Weights of a small audio-text matching model.
Data: trained on drum patterns on synthesised drum kits, 26041 training examples.
Rows from block 2 of the audio encoder of a small audio-text matching model, named by matrix and row number. Each number is 128 + 24 x the weight over its row's rms, rounded and kept within 0 to 255. All counts start at 0. After the name is the row's rms in percent of the matrix's.
After each channel's rows are labels from the 100 clips, of 14976, where the channel reaches its highest value: "strongest on" is what is common among them. Only what is clearly more common there than usual is listed. The data: drum patterns on synthesised drum kits.
# conv: width-5 conv (encoder.blocks.2.conv.weight, 128x128x5, each kernel summed), inputs 0-127

conv.107 104 [124 165 138  58 160 116 144 137 138 153 126 125 119 132 121 151 158  68 122 110 148  97 146  66 115 148 137 117  96 130  96 150 122 104 166 105 130 164 163 131 129 122 159 106 104 149 145  99 126 123 106 106 121 110 124 121 108 125 156 115 182 123 145 178  93 135 130 156 118 136 137 138 106 119 180 124 118 135  83 105 136 171 148 139 116  89 129 110 132 122  95 110 152 113 127 113 103 134 102 141 123 133 119 150  83 138 121  99 107 137  86 154 102 163 116 105 105 152 115 188 131 148 155 155 144 113 122 139]
strongest on: ride cymbal; clipping; text has "clipped"; pattern: half-time

conv.120 112 [164 159 124 133  85 112 125 160 121 137 127 129 123 144 134 130 130 101 191 102 132 130 108 107 121 101 106 125  95 121 105 107 151 140 155 112 156 188 109 109 133 138 108 141 125 148 140  79 130 112 114 113  96 129 140 152 158 131 134 153 130  98 131 144 161 127 190 132 127 153 175 129 179 149 167 149 121 102  98 147 133 129 120 136 125 128 135 120 126 126 183 141 125 124 164 118 121 122 123 110 128 155 117 138  51 127  96  76 122 138 108 145 139 125 149 148 141 143 158 183 160 121 138 127 120 162 184 139]
strongest on: clipping; text has "clipped"

conv.52 106 [171 115 126 120 171 128  84 128 133 116 138 133 124 142 132 114 116 104 113 133 129 104 123 116 123 120 200 155 170 106 149 128  71 125 128 121 143 138 179 129 131 113 104 102 122 185 101 153 108 174 165 124 155 139 155  90 161  97 119 120 108 193 106 158 120 140 115 157 135 167 115 155 119 134 128 101 131 139 121 143 131 136 140 128 101  90 119 149 121 177 112 107 159 129 138 133 144 111 148 133 136 107 138 134 138 176 153 138 127 145 115 156 107 107 151 187 132 132 119 192 121 129 136 140 134 109 132 167]
strongest on: rimshot; clipping; text has "clipped"

conv.101 122 [137 118 112 131 125 139 107 134 118 102 151 143 165 139 109 161 107 186 189 129 135 125 136  88 126 158 157 156 138 144 103  91 144 152 147 107 179 128 138 100  98 126 142 148  96 130 118  99 116 106 182  85 110 118 125 143 154 172 134 133 125 129  96 143 142 151 125 159 130 128 161 112 140 141 160 148 134 156 150 155 163  98 138 115 113 102 213 135 109 106 137 156 138 112 155  79 130 161 174 159 140 123  94 124 115 150 137 117 125 167 135 155 114 113 152 141 125 128 150 136 170 125 125 146 141 121 128 140]
strongest on: clipping; text has "clipped"

conv.73 085 [130  91 134  82 120 105 182 127 137 136 169 159 163 156 100 162 148 139 118 132 136 126 117 127 136 128 155 116 134 111 165  96 127 112 119 115 135 110 159 151 108 137 130 131 154 138 123 111 118 143 132 125 157 167 142 132 122 136 129 125 132 132 142 113 110 112  84 108 125  99  89 131 170 147 132 138 156  64 165 162 121 128 133 118 171 115 142 130  90  78  86 100 103 151  84 151 128 143 138 146  93 127 143 145 144 117 136 107 137 189 115  74 117 184 147 125 162 155 139 176 142 121 117  99 124  97 123 118]
strongest on: clipping; text has "clipped"

conv.48 099 [129 109 134 118 142 100 141 135 117 145 113 157 126 105 109 142 132 151 108 171 145  89 115 135 129 120 170 135 227  97 126 134 139 106  94 117 146 134 198 118 120 131  92 166 141 122 171 114 131 113 117 131 135  96 172 125 138 126 140  82 142 109 156 129 136 122 115 129 122 149 119 146  91 146 123 146 136 111 101 109 128 171 164 160  98 127 112 107 115 140 105  90 150 136 143 107 125 133 119 152 118 122 153 117 107 130 114  67 137 153  82 119 134 154 119 144 105 126 146 139 151 156 123 170 151  64 144 125]
strongest on: clipping; text has "clipped"

conv.113 114 [122  76 101 137 159  84  88 100 115 158 114 130 125 107 156 152 148 134 121 146 107  99 117  98 106 107 128 101 152 122 148 123 110 123  77 107 112 107 130 136  80 153 115 136 130 109 150 126 169 133 121 134 142 133 164 128 118 111 160 135  90 115 143 114 142  76 123 129 137 172 139 144  98 121 103  92 131  97 147 122 108 137 117 134 137 126  79 120 125  99 150 150 136 150 127 136  58 145 146 151 157 156 146  90 173 150 105 119 156 129 109  78 112 156 188 110 119 121 132 106 119 124 119 152  94 140 100  92]
strongest on: clipping; text has "clipped"

conv.15 082 [134 120 135 142 115 151 185 143 109 141 131 168 131 149 169 137 120 123 141 126 106 142 133 122 155 142 145 135 145 116 146 167  81 122 124 138 127 129 139 155 173  88 103 124  91 152 183 174 115 124 101 128 124 130 142 167 138 102 146 170 125 133 138 142 132  98 137 119 162 122 158 146 137 124 105 191  65 128 153 140 109 167  98 116 105 143 102 112 135 104 146 136 121 107  94 129 115 152 156 146  94 163 175 148 142 176 107 142 118  85 138  96 114 143 132 119 133 135 118 113 134 167 102 123 135 132  69 121]
strongest on: rimshot; clipping; text has "clipped"

conv.126 094 [124 120 133 109 104 110 145 131 114 112 124 167 109 124 106 121 123 133 125 129 121 125 127 122 100 133 122 114 109 190 142  97 131 174  99 153 146 139  90 136 108 141 124 107 157 121 101 130 171 150 137 123 117 136  90 112 159 130 120 112 135 136 116 118 131 156 119 156 130  97  65 140 145 138 111  82 168 141 122 168 121 127  76 125 141 194 125 128 128 115 126  99 107 125 133 122 114 128  79 102 117 159 208 113 133 136 106 105 103 160 122  87 140 170 149 126 154  94 128  82 151 120 112 162 155 107  99  98]
strongest on: clipping; text has "clipped"; muffled (low-pass)

conv.23 091 [100 129 116  89 124 125 184 108 129 161 126 139 134 129 117 132 122 190 105 143 120 178 156 126 105 123 162 150 155 111 137 136 121 144 121 158 103 104 186 128 134 117 131 127 138 162 169  88 125 121 125 145 144 137 132 126 130 156 130 138 139 110 195  92  89 142 127 138 111  89 105  84 114 131 120 139 143 152 156 152  98 132 145 138 136 110 120 155  99 112 126 136  80 158 114 143 132 142 140 140 135 112 152  95 136 153 177 133 147  83  87 140 118 184 129 136 151 112  87 112 155 131  88 117 164 132 153 107]
strongest on: clipping; text has "clipped"

conv.1 093 [132 149 154 103 166 126  80 126 165 177  97 126 113 103 170 139 171 124 109 150 126 128 128  85 126 154 124 159 130 147 139 137 112 116 106 106 120 107 107 115 190 148 142 107 125 141 149 141 128 142 102  93 172 107 107 112 137 167 150 146 134 102 125 127  93 157 123 123 121  89 126 165 130  99 109 137 169 135 146 113 116 155 123  67 125 140 149 127 164 181 121 174 120 152 119 140 130 102 131 110 151 119  93 139 144 105 129 125 159 119 151 133 179 149 165 131 119 151 136 178 120 121 132 141 142  91  93 107]
strongest on: clipping; text has "clipped"

conv.95 105 [131 131 147 115 148  72 139 155 142 151 104 138  69 129 151 104 174 133 130 140 136 168 137  93 127 126 103 101 120 122 128 122 126 170 148 184 139  99 167 125 125 137 133 140 135 150 154 140 119 163 119 126 151 141 155 110 122 101 176 163 126 139 154 146 121 123 139 153 104 119 103 125 130  85 137 189 120 131 102 131 138  89  97 156 124 121 131 160 123  99 141  93  94 163 117 160 165 142 103 134 122 164 125  90 145  87 191 137 176 121 139 116 133 135 139 149 133 123  96 156 114 124 134 164 102 118 143 110]
strongest on: clipping; text has "clipped"

conv.51 106 [ 88 154 115 153 112 107 111 128 104 135 106 131 151 152 135 103 130 125 138 143 111 111  85 110 153  75 135 126 151 151 147 118 114 160 141 131  87 192 142 137 145 116 116 110 135 139 138  69 122 117 172  97  81 117 153 163 115 150 143 114 139 121 103 129 142 115  92 160 132 169 165 109 130 124 168 116 138 109 146 109 137 156 123  95 107 149 124 119 116 133 125  80 142  74 141 149  88  87  89 131 100 122 130 141 103 128 144  93  93 111 113 162 108  90  84 118 138 123  91 152 135 106 161 122 130 112 137 154]
strongest on: ride cymbal; clipping; text has "clipped"; thin (high-pass)

conv.69 091 [121 115 153 121 104 147 150 136 162  99 145 141 127 130 144 116 133  95 164 127 134 128  97 103 129 172 135 119  71 167 153 143 132 126 134 115 123 140 143 112 179 130 106 125  94 157 132 136 134  99 140 117 124 144  85 143 128  97  85 133 102 165 132 141 116 150 139 123 140 144 131 175 155 224 110 143 162 149 140 156 147 135  68 154  95 139 128 171 131 112 102 105 149 109 127 155 126 114 147 115 138 115 145 175  87  87 118 151 101 126 123 124 149 145 166 118 167 100  99 134 108 135 127  99 127 125 124 128]
strongest on: clipping; text has "clipped"

conv.81 097 [117 138 117 143 147 127  75 146 104 138  78 100 157 165 104 114 118  99 104 144 151 134 142 145 110 150 117 114 173 139 103 106 140 129 118 113 114 139  64 119 163 108 115  93 117 122 128 151 125 141 102 138 148 121 136  71 161  91 125 109 126 125 115 115  88  88 116 129 147 163  98 103 118 142 141  94  77 137 141 180 139 120 121 128  66  92 106 111 135 110 151 106 119 159 110 114 100 115  93 158 102 123 109 118 106  96 117 114 115 153 101 144 156 124 118  99 135 146 102  77 100 132 132 123 162 141 138 159]
strongest on: rimshot; clipping; text has "clipped"

conv.74 107 [150 132 145 114 142 118 107 157 113 144  82 146 134 156 141 120 116  79 159 117 171 124 111  98 146 122 137 191 106  90 146 112  96 118 119 137 124 161 178 150 135 111 154 163 132 140 119  99 155 136 130 139 139 132 151 111 118 135 123 135 118 104 158 143  98 124 151 156 140 165 147 133 157 102 104 132 108 106 150 150 112 103 157 138 101 165 138 132 109  88  84  81 139 151 146 145 143 107 131 137 103 158  98 139 113 141 174  85 122 146 163 140 146 135  93 190 140 173  89 133 143 142 145 146 162 142 140 107]
strongest on: clipping; text has "clipped"

conv.37 098 [119 123 112 143 114 116 116 163 116 124  85  97 114  93 129 152 127 129 118 116 112 117 111 141 131  94 136 133 113  91 139 144 143 124  96  75 114 153  75 124 108 115 151 142 149  75 145 117 136  81 104 101 142 162 144 139  93 148 107 134 123 155 132  92  81 129 128 122 141 125 129 171  91 134 133  78 147  87 110 127 114 120 134  81 200 137 138 111 100 158 106 131 132 128 138  96 104 129 132 146 133 139 115 127 149  81 138 118 107 133 131 145  75 135 164 130 155 137 137  77 128 111  86 115 114  96 113 172]
strongest on: clipping; text has "clipped"

conv.16 098 [141 122  91 139 120 132 137 138 109 125  92  95 158 148 108 168 149 128  84 128 117 143 136  76 148 103 163 138 140 128 157 142  91 147  93 116 132 147 155 133 114  82 118 116  90 101  80 169 150 120 112 104 159 136 117 133 117 131  88 140 118 104 125 161 113 118 115 132 157 115 116 137 149 150 112 143 153 131 116 145 131 123 120 110 164 134 141 107 120 160 109 101 127 116  98  82 163  74 169 112 111 127 112 137  95 165 100 106  98 123 171 117 105  60  92 106 130 129 152 116 111 143 139 155 162 115  83 136]
strongest on: rimshot; thin (high-pass); clipping; text has "clipped"